From a checkpoint of a small spectrogram VAE.
Model: encoder arch efficientnet_v2, decoder norm batchnorm, decoder widths [48, 96, 144, 192].
Data: trained on synthetic speech, music and everyday sounds put through simulated rooms and audio effects, 39062 training examples.
Rows from block 10 of the encoder, named by matrix and row number. Each number is 500 + 50 x the weight over its row's rms, rounded and kept within 0 to 999. All counts start at 0. Numbers have three digits each. After the name is the row's rms in percent of the matrix's.
# convs2: project pointwise conv (encoder.blocks.10.convs.2.weight, 168x1008x1x1, standardized in use), inputs 576-719
convs2.48 047:496475494515496507504479505515515493504490517487502518298516510469490522480507504496493489498480500439513512492498501515500491466488484559490493497507492479502494532498505499497482534465502492509506515482504494509492481515537502467505500504534463575484512497500477477507500561496533491532484495520493467510593494472437492361493491534416506501508521507505498504483349471505506477465497474517496498488509502492494538481474504441546554
convs2.49 086:476502424502512486500519451455692539426498547513432483499583478469462467516638449460568537527547455564520516472446501530550486537578408483443542465483574492531427481492558499461412541439530526505496492476480425633475564565546562516495528491468580499552471500595533542507512446482518529521480435550507499447393562444445554467454512460530468521487537485475630482547558607483545488511460524458585491478465582518551462482471571497500505
convs2.50 123:458497585497553509574514552511472437421452455537492488538489526502549474492543471436610556635444453527402478488433515619527507481500471497520468482537442529504699497483511512417478592499538477483521547504390466459526454531484569469502494479427501519561495473515462491484422571362482563456472507549488501532481578504469500502492549468486550450507547454474472369486476529530509529505603482524499471547495509510525507423513517546425445
convs2.51 128:593491496572428519486504460339507453520495528502575506487485525482335556450498498508382478550501520476559497537422448587479503505494496505482493474536435562482610524501487511557491576496497490517485485533592476521505496670541374531502478493461479491549509543462516497483480521436502503499474542560317511495405470517514491486453550467539478502514492525502510547490494495499509517469371500602487505483475459516483479509485486498412574
convs2.52 076:558490489534490545494471482481592482593503506461476504522570543343495529484490436458520488491365426467483476508474487463542468484528511491499504523549456548519528561497501472472415592506552513532506519498464490504464446576508516496535579476482529524457455551529538481502528440521514530530462505543446379480576465538449583502455495567494591500515547466501518464505461477513521482480481436525515447468491482484394503451548489467482548
convs2.53 114:526475512446597495440470462460405442541446513505503536601514553564429521514471583502477386412509441472517465468539504561460535504532496498478535493543629496517471484484593501461477557480506480492437508390622484499527485419483568568562506522399512512499536502538532467527441503443532402612534592542498503476508481562479559484431477471500527538472392477520465522505501474476468536506389487528432562491494500517577459465502562498484591
convs2.54 044:492493495498505500485485490511585501511509505489504560687487496484496496486495486482500507504481522490517512491494497509507509473491486450482486518510504506499502511480501490496496506481490496501491492487491494508490467490476498491491481486508445521480487504494492468480496527498504491507500488501489482490496493494487476509504487515507495515508490506486498511500365498491496486497485489493485503504512501492496506506447500496511510
convs2.55 104:441556504538506480473516501569414595566508498512440342451459562500558513515528532478524480484469456507428520567518556369566513498505538477547536525556443474508574402465525468554548429509512490440455530459519431481507500582489430516493497521507525560561499452505503500491470416508524480444509452560514559466531544484505552524548460429490602532406510532506559547483498503525560477521473491516485448509381516450559577544515595508523452
convs2.56 116:492531426461358494363528577465562557500511624539487420507462464513554460456514544426570504527482490462507464536509493397553483481599478504450507480514504573505640485519545499512468509483493512516470514453490472391467528473550455427539498643503499524416484485490469508498449529307489447420487515442815430475516594510538496487508448527435508540507522537507523568498488512550545474483681542521491653534487552488504468467464588483498591
convs2.57 089:489470509436475481529479560502508536349490422558492611515463492530538593511526430507543386556481479462463521506468440467568516529499520504517487512558445568458524463450515519484522543470481497482475517487460470505469507468482477478457485556550472532535529467495456463484521516374494526548550507551478475524441495495441342466528517534541542545552461521448494524488515499499483449510542576536527540465505516494546526429557471510458517
convs2.58 109:471482425507687500515469515538445483494473460553509417474488591531553533480510505500468573514403508489422506412495495474464497483530503516479515539586507448453525534504503484683500529514500514499527466483542445494498520507504523496510479461543486503470502495505488531501513475552470507472544447555519496596432517501510504510454472489544551489549330566500520512426488487510529517500489500547445509498448543486538520474508574517494540
convs2.59 120:511489496458487538568485431473594679452512494535479465491503474485363525520511495539499461469577511499472519464546517693525480494583496483481492478512453528495523619496487518423536567507491494468527518576531503690518506446573371532498490524477510573530510478480528498511511542504475472391467481483331487487543571495499511487459468488469513548496559523517477548474502484510507489474519499632490412494511516487424523508486458520548409
convs2.60 090:520544429458469554541506471519473508546485496493491533423561460400493506479554413491561527421399545517493474485524509508463499475488512503484517460584511492468546523506598513435463637513483531462512482462524511568434497607508535544554454473515421476526538488535360500485449567563510559484513486453460518497488526438446537526502499498425546489589492493470434450481513450505573537414578501454529510468484495438450477512448548558493634
convs2.61 105:506488492486502456474539473448512461519429456625496592535514511517470454536445477519489413543485369566479540522487443467611470494559435498427462452513548590500503490526609434533539471522473537526461506467548487519467541524546510613522574524441518482557444504456457535515466511482506565450516483468424441510425510647575470591538460505552520496526550404475506475450485593506568551482507514471525481483499453509536501442567502546395483
convs2.62 106:510524461471502569517517510493398512623514536541504273457467552509342495432568514477453490437523512479485372434491531509490514513535515451532465552509531563500490503512519515538540489477489533521524540501459523532504535326522421479496514548532533452511476543472533497458493438513489399583540594542414548497584526508527469457506514525533553500550503506443505521486463506518484476457447536523471460504504511435524576552512506533420562
convs2.63 103:526506539372601498564504463483500379504523554488492725444490524529480461494539477467344470512574496514421520375545505529451472500475460505465508512400466545466621495492431467420496549509510524489506499588473516584485498336521488490461507523656477461491545499468502488449552511513537508532511385508325482503480471479477510505453421535503499429549552497490474527488461508508525506497552500462465485499499536517424533448505473489501587
convs2.64 127:514498541501516464469507273399495480567494520510473635529484496502618468479454434526492490472553487482476532574527502438526499491499511517504508483462666515500471475530494468601488436488526522484472514534533493592517505490518489547487491569388500514560509492485466505512519523470464542533511613548520506527490469500445526493587482468495482506503438498523440375507504484536498514475481515416499497489515504494450490490492476488468580
convs2.65 104:575533489522503412479447544513494511568508557406521473473563538459480612477583429488582571535492598504529510485492543363493504491638468512473518523516439428563456431600580590556518474442576580422413471491540484498452466578530465355473437531487561456465562399510514542516528567474464470521486449525521508462466505538471498543436504480496521516496470512484566528518543381487512486497465458459488481420406485625517435434478544575530501
convs2.66 115:522501596564547480453485419432510521499497509499556474523519528494352488553543483502479500566527419502505508400479503429491511501542494493487529524493534500496456351508478476471484551475485520573497512500486445524520490479488649513508508520410469486504479453505413503502488500433493504607542521513490538487533479472494492509569515539538438441526630425474521451488510502483520498538397490583516455520512485591527552485477458474493465
convs2.67 103:515508419505515557529587550469487405571449471551529506522488541470507526502475348425556556488496511481498459566459456504543449521509481493507548498534415540511454456550342437541452554499538507484553495523539412459562501477495347463514482480568481478501415476512475498438484570452533528446563449513583442554479495491529467557608496516589466583476555495481443508500527533514487523453504509520471508527405477612490545418494563456439496
convs2.68 100:511525420548427532501480328462477537538519546523595610463511520469442553563456459497456573515559503483574580479545514495447514502544521497531493534473446430528491434519524460504522342518557522479540494636488502475537499535511594512486511390519516520498469511540463499503450485466479508498505517563528529551508514551482530463544520541520488579546593475453470430475451483506512496500465508569497432486480542502503520522514536507489379
convs2.69 120:490493457499511499527500278465520606452518514491496401536500493450465479504529462454467519469432437479663509562543465553495486476494469485496493470513498535492372505501498478481481508467529520449549439525476516510497491470489491540508532540529488487490462395483477503495580553527541493443490455505426502498453590533494487486482513484534479573526430416500438505481483445494486500486560480548414520505501486497551452492519562518490706
convs2.70 104:390437447495368495448523472627500508495475588492329567595498557536480533469528532522477513461539447518344539481518501518519477501592494505459471478418600575473580540594500457588480628461472549531478497502537400486510542585518514526461521525475473557462490487563574506498490552573525487518534619560492504497513467543499503463539397567470572422465521563540586409511455525547498501482405497572472484485519488494446511428515474548550504
convs2.71 111:490482458522416543635487449546526413538476525536305571520484457540460518471468539422590593436494491539472482373624484440491476513462523485490511485392518525479348493501529454534481557535485496523471516464438481526503490361451412475499489627503468503445506572552535498494514485622417512516538427488493496610582439497484475496562480470521531539488599497566510385486510484555488497484461501591457508465541483490452515465563404506444452
convs2.72 037:491474502527491500498487491498503488482481501485507526757469485488496495489492498496502499494488531484489503497500489510498502488490475436484491525503481497489496520497505496497496513482487491512483518488497501490475483486457491493503486504513457522495503487495504439484504522486509497500498507505497479512507498494499493480484493512477502501515500490504488503487387492539496503503506502507498502478516485499497506493469506474519536
convs2.73 120:495486492554388463519489297413467438486507586504417549448539542513336483529500505550506459458396505520537501520516507367555533493672504485498524521457579452469517522488533525496500459504507490531491492554561500518499533470519499470529494534489513479607539467435504496504486477545431509441453581492459520310435560499535515494443482554524530508448492542549493514530485539551484471491447507520492461541533495472474501508496384499508531
convs2.74 057:513496512473505492487521501488510506566453512512488494381487505542520499521528520495509510514534423559489465503490517459493464524527533593540514467501506501497508462519492515501510472473510511483521490532493502507508535484473502529509524503458543448510505521511520511514509400493476523506484513547508537472437500524591514593497504454564491506436477500512522485509628527477510511507492626493509497492485523492520475483550502595453435
convs2.75 121:502506515506420542599491598390492437471524407530519499511471474531488497498510446499439454440394483507367487442445475650545512529512509517505497514580365511498555481456481525508464501483487440440484483515527490578490485486499497643528495548517501546511513435471497513498499486510517508319500415497512481639528430484479521481502613512453451489518596533506520552463514523474496503531459485476489412521507483493547491529490499496500379
convs2.76 104:482492399590556481618468563534558372451526583441472463549504537500513520449543515465482579552502493494465499464530476467527471502538503508532469485488545471547583430508456509436525575457491550458508461515437464644517519476516520504477482492433505494498474485543528492504446430373479486503509455556503549556440484452492423503499523483480515468486412472471502481505508447497470488511474548502555499456450537538495484515494520490524702
convs2.77 102:502492473495413501485516441534464436381519486468487473600520485516485426492566387457527478495412453484510506497507532455510486455565512465492486452444503546459514451529451458565508490486513411479467528588604497533459530492558486484488561471465512479513474519468434478513511545454464518446523515476509493569566512531443413532581465524540440549453496461465619514476470541553508455472461444452476447461546528520493479535544540539511551
convs2.78 109:506522524598450510499530480432525513509547560478476471421502477561423470505477564530512584522568358553403446450543482393539508481460494519561480518500582477516473416478514520530472522443511499405564469516467466603497538494497530544547548536510530505508483460521514503524497305442524558600472576566465489467528448492467519498554522412502543529351499407592462452586538547395559498489423518573490490510484499450490503498511430502415481
convs2.79 080:535489544517509470421520486520557473609508624509509565765567482406496487506539500562521540555434510497463538502524505458490508489630428530504498442552465575464504510513480487495495526474427473488521486549483495531497493673584514571514522485464548531496500535517519490537505529475438490474458498548437519517507555498538464540544502501536535384416504608555574525447492425603508530488467499488602491514485538485550534527454442519486520
convs2.80 114:532493452596367469454598452336490604521410525464539496496477442511485501525513481492568457538382392479520455444353505474502513482526489415540472509569482442511485526518417544633487479479514506410516431592539520533470485536490337428512569455451499516549511462415504502483481502378523551429455596460544475393524570499464572507480531489470459620492363471531422476488476559441515488513554487465474566529511489482408493523486493460491446
convs2.81 117:517502536491556479515511441512508509540523578504493321500522446531430465444511531549493481447490553493423482381696553498454487496395500496471467468417488588493500531509418575459559476502508534493482505475485540401489529549541637534477486416504511522496517419498490484501447485538504531521476529416429440566437540459484519515487436518543486561471535582507537415453499474452525477506521468461451587515480490487461494486491504500471528
convs2.82 087:489530469474504496467532514526626493539486448529491510453556495474510382501501558481566555529458520504504540498488497320478484494468463472554497474485455500545493481483482487518542512498600493491577469511478437469489514524479532447503503470464493434551504461495437482488533426520500498606572531532488559481471507498567466564466527451623556503424496491515510502509472495532499526384393519523456511492457531440503478495537533548469514
convs2.83 073:527501503481462479509517481480457483385552538455539582335498545468485503458643372459489507498480716468478550509494514595508533508516441403448489480463471468537488555548519513517482520452462474503492577513483481505457505533476478479476443492580463603495520439480465493442510669477532504493559489424498498527438521479517509448453544548462516505501502501536525511483484477492485446589512425477467529547538469505523478479468513470565578
convs2.84 104:414478547463488493561566475497489564497554607489454365535541462518447363487496469438483524556537461506537399496506556481536533498510500438509524485408370597546518641490551456470501511483507488548530512524425524546539460370457481502474514491431514485378448514527379483545497572506550475539507450478579526460615475499454546485471495525474432546485445460483420470591493455548444468482428474589516554486481483457460542397433522522579611
convs2.85 075:505544464580462539534495438527485492499713522389451379638523521445419536523496478447524511530474364523437596425567501542597466505502522438467525519499494439475431578454527473516457529473473466504510525521495497477506454554402495502525465508521398479484507576474486515497452483526500496559518465492483532539365423590516465500523520505450472474424550493487488468516435573496466473500518505519420472496536491487414510451525513508510607
convs2.86 120:474520531509385488440541457564580552479488448460549511538506478470328486510460417490651448447544511524567558498429544477550509495492535498466497511459573549508469420529435501585525580467448454487455541516436451269489527513485365490512496468509496490474490537415512479492545503586497504532449513473483450528462495529489440511515473580513454466503613454540449547491479490466501482492495465501470511514529481492422505525527512488600518
convs2.87 059:513520517499513479487513497504481516484506491496493496248499502528516518512512504506504516498506464527511473503493503508506474533518518596522513458495519496499509470505480510503499476497515498494513493538482497514512526497526508516504508497483574449512503500506514512504511417503475507478494509530503504479428493499565523526522522477558501490498478499496518490495612478484500514493483528486509510485480501513522459492536500551465452
convs2.88 102:466493476532491529386524511617522434485571546501664478438503560526494479540493547530518481540521580506520483510450479550480496488562501479466521496543546442513505427505512477547514599513427511568550561516507541463480536451550495401502528386497525514526513526570486522509549475374497564376497543534484502531511495526526574484489613500365543460462417579514461539524510510513544490506478520529480421506471480581556489447486490507458556
convs2.89 045:510517507491504489490513501492475511490472482511495503402505490534506496525522497504507511506518461524495469499495502496507506532510515558525506506496507503498506456496478492499502460476506493495505473523490508498512507489482500507479523501451550432501487501504518499512496459502459499444496504495504521482501503513571528608506485470618502499470480498477503489503642512484499508530494537482500498494484509514506482501527501553449422
convs2.90 134:496475480424431494594505386434474661482510588526497521512506484516522532508464488505527449310508503500609500255465497472495493503552529496496446480519515486516448513472472513416506596503515474592470476484401527480530515517472519477516517455504476503479500536465511518497511524378422505482491608512341507434525531502461496489410445501483486504456521565512390498486522528541547513484518532562416531502512535530489495488510470512484500
convs2.91 078:516472513417573481470490454497596467491481458514486613411528497494510463508534451445517472505530393549469461537516568495473524459511518498552475611530509539483545539506463492516448485541506494496498493561489494519494519479421529557417606469451578478472517589511574491548525477461525525461468582539483513514552493574491525535455546447491457425354494449506490461508575633525507548486525592493481525505486485553457471429454505618442448
convs2.92 115:507504550546661491566551520412538498541463610502669476532481522516510600464552523503441531629530529517275505543448486375433503499495494491492495528476377546455551473463470456420526453509511499534513505512501511451538507453502473563520495465416465512518519437492538495516434423649480526510498401542500495473472485482472477508503513508485518390531290497478480389473488413500475499479544519525452581454501529479523558503506533500474550
convs2.93 113:593543485459616471629500417601461403503504468496654425393484474440476516514480430530561539538563546477633500518527504631478519480674535496452509518494453528509706403462484499493508468521522500401591494526444512540527488457501427525575440472535489515493530573455520526489549521409481473456578497511404504589478598517493551515539558524526484479474462486470345479455517472529506521543230469532481510512422517516556531517506494538501553
convs2.94 092:511509467485457450545535532451462499435441484480406678634470545477465430543512422488447520532474510528509422500502538492528485514452495474540471493402486593543526549486434473519490496480516492457410538497514503568564440398499514511467532550422555519514513610467443460518487448479428462642472526537526474528520508519514484510591531445573508471510541533518506541601478488489440512548465482465463494432480531437487528548543467561504527
convs2.95 070:512477466545494500505544490545475489432545524465526420504478468490444535498436615546497541527500580442510615528513490490484477458462515473481490417522489496466541556488526551499454547545521492546469434504499557509530502521598509468508493476506355599508523452470484497530470560512517477540537467449515473516665529562490493574514519563602548512554556524498451521463479499626507524466526527478488489511504524511506558540533498476552595
convs2.96 121:565494417509570493412504460538533634539497578477634521487498492497512517521463531487435478539520484504517546622401477620504493485476477498449514487514725573513455497577538517597491534514482512458476523480452515466523497479516503502501482510492501501500523343480521510501597475492497489523496372575570457560520415459490510498488493481425490491511520582523451483485508443520487502482672496450471508467519497613567504513488642494483512
convs2.97 093:515490561485435460502470573507457564508533346500599512475525500473358473473541508434558491478587441495482473533491520528471533499526547484505503529489400554527656435454536495513484471456446454480486516509382538458485490549520417517484507448464476560469503473411549512501513464516543524480503540476599503450793512512526521479553490509498573490512358467478472588526522529509520516486516513510537508467358480439405519521503528478515618
convs2.98 107:533496521507531503506538506461480465300500517467395691546483502541448432523568517496507519567456448531432498451545471573536485498496467461469475497484431573515581503531448516601491532513543513473457497531511454477519502537494515579481534492431481483524502467483453552501437551447509515510494531454402596576314489558463432511463455524655526428555474457470568471504493498497449522489473472553466478505529400525471468462538498543441455
convs2.99 115:563504548479432474539496468496497539436479629430470387512508463502474549489494501509474477610395464506476525476486515680460482508565482537494457472443365541530475525453454506422444547489531493486534486501457506547486464587519507481489501592381486515514436372336531451474470470470492489591517403452663519477584309485487372480458456448475518539451472478489454504495481507503507495452597495460515590472550515427529543465481528480535517
convs2.100 103:519527457482424420536532486437499519572387570501527300398511576548507481513537506540466498611461539529465526483519504538495501545478499480477516675464495646524539436435488454555507453507504450496485515481455438435512497542527409442552509524486532489424486496417487505484508488571510494513527434517490469493365636524474543507542533489432532506476546568544395516532475513491502504455527495566377479514476581496655488441541532498522495
convs2.101 107:539526476463482460548506481500492517515516432492523567440513525529450501533476381520615487444493545505507473585529499694527561482519510476513493495462442625534555476520454493401502429516525478480522541513557506543523449442495389526467482534394508467503490474408500508478501545543539467381433461472481500450558479510486471452468492365498525469489518468539508500507471485471489482505460499420459441496537430568532493470463515504451481
convs2.102 111:399515523547464468567491529526513552500505556506473528485470445487431519482495506506733508489539499521345500550458521476501498498413501504466515505388233480506519421514552525471475474500514440494487427487413510440502495432500418593504520499372495512501498517519492490493460432385526464512490485417527491443484514516563544516572502512532450475465428352500533456492504509502448496493486500634481545518492489545508507514485545523520483
convs2.103 062:502496514498434484490502472561531540503475478468562483440481528478453445485484478476547536538483473454512505426412506552508497463474486480498490522519484491504518548464494513505505541494484507520485489465582491449505464469504479471477477491480473548497480489504518492467501517451512497541520493497520514504522494489466505430521311530555505532519499498463496531484396511475490470506446480481503477509516519477500502481443624456535520
convs2.104 104:486513462530612447501494356333365620432502468504428693602484545561510480505577501537433496590494463525412519454530527511525495491454434483479459543416425569478486504498613428522475454517482499528497459515526526556511456484527497520493542520498519516531526436462435493485520522494525526533559407547346481466370488507472506477492485447434550501563517482501438472503520550492534537493736500556491469468436483496420492512479527494457555
convs2.105 082:531513546632451491496524450524640491472443532417527450466527478566467560500498461486507568432377613522505552494547505330502512502480493468443501496551493498518491496521426432495467490472513514478508471486471546536494441493632454492464498462422650556507493491390426484439512456560547456518514464491540380497416503477441589540510533459664473511531541426513479526471460415526526516514525490537439528482490483508582512476477455421500580
convs2.106 091:532469482569503570572545538463335510556540453440558382522516490547491467495514508452485515563547495493574494450494534505419526492472435405513520546357478437514497511524457511476511616476545516534499560538441558508527483464572438395470527492486509542437462569484341481501509388559507519531513505338460460486496579407466559503510456533520522474459484520419458458510489507559516489513505491478420483520418514467395547494513583491499489
convs2.107 108:544488420484560437449498446573533459565477511488508559423491467440360457477584447530504487482622561508610505441485524505450501494474473510550518461577504607514391563524489509624495514468506509414500505489371513569469502482494532501479510483444505499473476478472477499513549471446502488398455624524351516579485597504496488508519511488440535501474414583490585386457514484425519498548278491510441536504477521515462523506493408492495379
convs2.108 125:508500479491585485523491614485517578506510475458492607515497516478622464495506521450413523733565482509315509398607507496482494491510527509497471483414478646563589581531523501498500459510499482510481470492420476476505543514547394540530515422501500468488490531417467478490500553583491436529497509494604486494472546553490521506473383502505503517462515409512509549489509528491488495501484488413527481459485497504484492477509538488506507
convs2.109 100:516468527443300466488486548499524626533538380499532437397503508517446528523497566467627506560482555494578474597375504495486500506612486498496431484444493501503511606514507488466491504505501501447521560566412524480493453456522438460503467532477471482493520515466458484514495521516520509560483479422734440487478479496500457493463492494446550521452470485502385534527529471511444486476676497547504404456511467452379512527482485520518500
convs2.110 095:536534383510430469634502475487527501494514575477545452428459462485494578448484494446471533500452487512480492407429550466494508491488483517489387468558429459492396472488579529521416551515582523589458446452444546468531532419483440471493527486425498496488488486582471500508391435422528543534515544462520492508535410546475512467492500457455503522498468549478455412440480515503501488510408516493500508566484606468521480519521502504455596
convs2.111 089:496481516482545536572478498523426588505516548518580636530521501448507481502430494495415617491612400489479494486424543520499535521539478502474525575514426497509587508463458565438462485479522526543490509493458485553558455392487555481515439492559474543456484447381368503465472500416538447361499436520500434491500599477500472503461500528496545417566460440510498384528463483445476527474571557428521638527446490521496557411443500534416471
convs2.112 110:434551414472531549626495505508491459515498463494484447492478466540488448484476440460445568560486478489541507452561546450471475471437528499475478433445510450530557516598567527542513506528505468505479472520612498509548561454458438439486481378511455460552519524556532519480519453429461502456545399491524546510526559474464458504572488466460513559425573432510467575493507569423487504501575488566419413511511517440540493488527586519502542
convs2.113 094:519467498618396544543434541517547467497460515465584490616525524485468541509502529480461511562517407480481508556319525549562464513486488540496478505461549492529443512498469486533470517489465527490507505498608494353523472491463509529486484479480499539466472484499497498536514485493530495586513474524578457615389314501520495477490451505522483564497516488512443561519484526533497532513507502590487477450477518494453504536537532493506448
convs2.114 097:455519514516509561535500560600465562588514405451455601677469464505446503536533504403424497565463393495486540466544448532593461526482437428507490438496538549533444569438499432606492517470497453561458462467474566484577520362538508400457572483367532493562481596493467482501500464478506548502500501566530463439542439553593554491474492536550413510570430409461467508525452490516483496494569502510513454462502536429592501534515475448523498
convs2.115 091:408482525456534530526537491549433577399437582565498385540519520544528478488538472502490556501548525529515462495570478474476517500437462475481503571464403469492530467471502513495510546483524494521543450446449507640525470503501397500489518506450495487491496462513559483467527484552479539524495552497470511529534681535498444484545353485521520482464404525440449434462507495515512495485490476589437543509485474555507485437531527525477543
convs2.116 078:540532509458505459455385516513543529411584442533510500464424498538544513529596330522513517464473477536524521500485523668500434469504469545445504518493543541457528483487477537487474536461513479487458494544502468461517595496532452473564487530490584366510564592507500504479511529485517511417546590524482480544436541468455557495487466471487491546443481536527525513489463586425516479530516522463460487538497468497532392564614483538485490
convs2.117 032:507514509511509510507509511505436510493505508507506521375507511510509495508513507506507493507517494514506501507507508497500494518504511561512508501501507512509509487494504502503505506509496506504507497507502502504513510505492504510505503508493514488507499510503499524511499492510489504484508506496505513500452506512506499488519509498488508501476498502496507506506559504427508504509509484497509504510508503508509511505507503502484477
convs2.118 093:475518460475512496404502516501621470554576590439477623508513463539371495451496470480602519482502463471611525392478494211452536493392492483513496446510436543532411549535529542455496578496500513504545505476571463505481534436447435493441515547457487493458517510509493507507540456502483517537496483415532522501599486480526491492568491489518509595503402518495537520539502494506504500541630488572510463478424526527597524485492518510511480
convs2.119 094:462520559467447493470505427423503492477453547501619291489466517475406470507499501502539466417378527470526501538554515469490498491460493547502498431678553536498532566495459498503486477538568481477587493473420484502477447444457468582471566466449530547475467517427472478484486508461527463371515553517483519504514480435454488517610427456524491537482452443525507558481509443534437512475504462529493497495573514496570480569459417538462614
convs2.120 100:479470416439366426567532507569619506494561510469568568517457548489389464471511436562580477484541563505475502559485551647408525481472500524537440517473492605505484528476498474367437502491506565451450396486419464394472524587485550525523425579524465506468421519398471506484516577459431520455506558519552500482498465569490455471402514504543488507532436533499467528454494420562477507490562499515533563545511464462480547506495429498527553
convs2.121 118:472489479446500519574497562303569438570526410452520664479498493482294529457501469491488484479435518489602443507539502542505487506526513500512506470524490457508572520504499501516499453486513520393501474561392486489479491392488380455516515440428502500514475507543446505506483501446437490609466516514564520444541526483542471475456565449512523523603483517510445493460456503528467473494545511523474329504529504517495504444518449502496512
convs2.122 095:550500540545577461543496395508481398475514545413421467549499450522507510509537574536437527463447445532481503429518538497520479491464504500487474473527491562497552521548451530533481467451461460522516470447452502458495529451512522544509509479602555484500513473372397532523599506522535512447474544506472423461377583518511535505380462510567508442461533565548457499492499482476537518448562508508451477491446492583522424461517493551509553
convs2.123 082:516464460538510476454473528504501486451570513500430591440524481453497496478579403511463533492630568516489493577454467509507505525450509522487510520487578522492522413526564487523433490510547497483522471471485538482409544538551527596577531498499514508421483610537540497507517553448516492465478476507437371547374460481481526490511535464638472545536487524473516497428527484489525524543421503490422533489477476453511534491562482461502459
convs2.124 085:513508524513497471410509494549305478510437548489393657691522517459466528539543483477519547564529457497418489465472530532525550498599476424539435467509468459571501532540479522523484466485541539514504426471458474546526557517493477483534505557538530441549488509507520538484520495465493530554443428412523468573410535582472453504545547465482496565575455468517488501575489425563494503526474479481528551498390516492553507535538516578524571
convs2.125 102:496498454475521506494510403388576507445478345493502533555498489467492494528480481482500562449363411497426481545504481571519486490478498510517512477536678445511442547515422514508446485483487467519501445488353518449516509444437451478493494508444508504522513410484517487495498506471484526553497578505644525495414536473495530491439457496519462498448392492505383433505474457510492493522575477423483612512492546483485467532496474544456539
convs2.126 108:569516462498516547675542386497449471533513552485423490467505493512378485515523441501509483552479506501649496557479519460558500494512476471496484529504555493533471480515520519495491496455526511559540588537628535640541459490477589519500464472455529510529479500502470516534544531634513460460461433542399527480460512493431547436521509457518478468456560414516515523511500540486496488507488477404517448492465528448478508474494609512517534
convs2.127 109:508513392380468445571500383402477604511541533491461505506511521552548495513530574494639430427463481523513436457416510575518472501556499465470471470386438431505440499530495449512544463482509461458479513535424507543481489498518489454494489523442511501526499526561516515506507462418497470545514539502420512466515431506502482525482560526459495584443552579496418493526503528539497476447596478554491437492464568507568510518537575578499531
convs2.128 101:488499449471473522511491558448545344530553617524435575465503486509397514497463501503430492507519465507474528545462511628542510500461494510475518475539622477506561473531453510473502528520496499500513519573475524600512528537527594568481473458387541535487453456524556514515429533469518466549430495547165521476482493494484493500534456502490506471472606552512649437428508499561503509481326507500479573534441498420457507519476464532494643
convs2.129 100:554509521512471544578536549420497457503542579428481427466532491455418421480489519538580511556514566458504486469458504507466495507484489486542454473513447452517560531540437566453502466449418497455472538501335543556519510430508486570449532497559534479492456514453458534486479472511469464454495474478470457416455506455490589462499477522526444470508514430502500490502482484525497471472491518513546559455427528578445494510506446496494571
convs2.130 095:511489430468378486426482515462457499486491604493501475467492522512478480509526606509490398437512534476536491684433471512542499500537505504512536517488510485506419564485457508489509425502462492533520576449654502409451493575525464473485494522434451470434490542442518512471496437394530538488450609445643479483368523520510504508521521536496565483489517562497406574495455544513519521552330495503449663481443556585421496437477571488498465
convs2.131 113:484470579492454495426474464602476504487502411503476492552524513488557467499504502474557502427422485497512452634577503479488509507620517515485499475410475531501610533509475518536476485465550492546523515550433473577503569491529518511484505432493500488503521458472610515510466506461538523425523503410568482457453638544488520540405480492520478427485550369500472351514467533452520483476380492512451504560501509496445552443523402546511537
convs2.132 026:490490495509496493496490490494538491505499512493496487724493488490493507490487491490493501491489513487491506496493493510489495488492487472486490499496491490486497508497497490494491510490497497490500504491493494498492489492498495494495493493505480507494498499494497477488497499497499493529489494496489482496486491494485491491498494500515492495498493496496492492491434496485493491496491499498491496486499496494491498503483493493511515
convs2.133 097:514538523467464490425579399588509463493475449475360657528483553493627505446531580535564398487477470499473509382552493570523502507447474487486525513451527601486569479416417524506535570503497495489449512397536491470488479494544506576473507610474503508524447508430557509458522600589451467504483409488475510428483428537502562520456503526465501461496622523504465441496483500471525489522476490461631402493491423481558556536486495494471629
convs2.134 097:518499400464473572484525544478507573385515521547396261470486545519480440535576517381469536460372544421563513507340562678439499485576513494547458559520565516516511477568542517612490506482551434536481606461400570567496455428559383451477491420497483483621570505455494470525503525502497411456487579424461498425444472447509486473488546488458474712473402487490581520485478512513512418449480468491531615504579503420489484525496502492516557
convs2.135 085:499492521508531493578517517506451494511453492459499438622480486419508523525393628491431455486403463511477495513523537492522502509495384523459508472453422576476485525512516559460496496523527458487497494482456512540475562573510519435526487513391484526467502516462514499488479447475508506517476520485460488509527518498535492459413544471571542486455469546537551380447428460584469549456473576568515490546558549476459531528468452551507512
convs2.136 099:532507455497557456527502608535543342553477504548557520579485482514325471438502499453482500572425451489411482390532492767539444498562497509494519522401373567511652466488518508572482439489399486405485491523246500446553482540494550566574505511471550544508503518489502488482424485481485497451487475494423491475607566487479535469507466478497449488493481443457490458466483523544512487479489496594514630512554464499517513502485431533485552
convs2.137 097:524490465463365530438479547648303494505463462420570644466500455535566452478498487458545492512505524522367463538555468535567519507488493488475510511422429483547419524522578495530434548514438469422480575437501503497515487462499513495480485454527494526518509478576567490486429511504631481437543465473602363613518500560479508504596526475374531518467570475515474445493496467554500528470585457615468508487487568491600472456503618553438573
convs2.138 122:566497493465417491436511506477482542408487523489469483627515493494456515473569517490472593431483500499421524565544555436515498511626500489503509382455363501507358504504473471599452468483500486508509486530456497567511483482454512474518484506487502492510507474490507476501513525544484494568523541542505487451527550485440460490504434435515493464493697481498475543512501489516494511497514511476500553446621494494474455522462569487460458
convs2.139 115:517495580462418409446505549630477625494493451501615524518504491480524503473498492497501469515504492471528504507652490576480502506522494507476506523541363554491570519493532500561488499505507498353522513505349471432505475456502467524512506506478469513466501602536500497468498533494527550519538508478529447570470511524506514468547457478480494530497483505498535482468511542469514484567504504595507512487479467471568500480500394515446711
convs2.140 117:509511510370370518484500574524477506460498623510511657530526547498339435527491451493538488516564535488394480589506511724554499493471500508473443498499539507495500497478497510514529509497498511452502586497515503612504460580560397523509479498495475531461487474501509509501547479622440487581511478512279486512443457505504478505489452494510530483482479474496464499485518530541501513524508526573453534525521476510465555480464404522504685
convs2.141 099:499510470440638476524465500447582420425488363504503490449497483496517526486458553433442517510408458461506442336501479500574491506565517530461520546473457472497588521457504475511491388512484495420496502516531511456492478609498645492506512454534513514504555407467482487488487554449511482534519508495564494559546415490502525546454424504489484502553537526580427451485479519461553514485531484509435487510550509507458520407510674551446418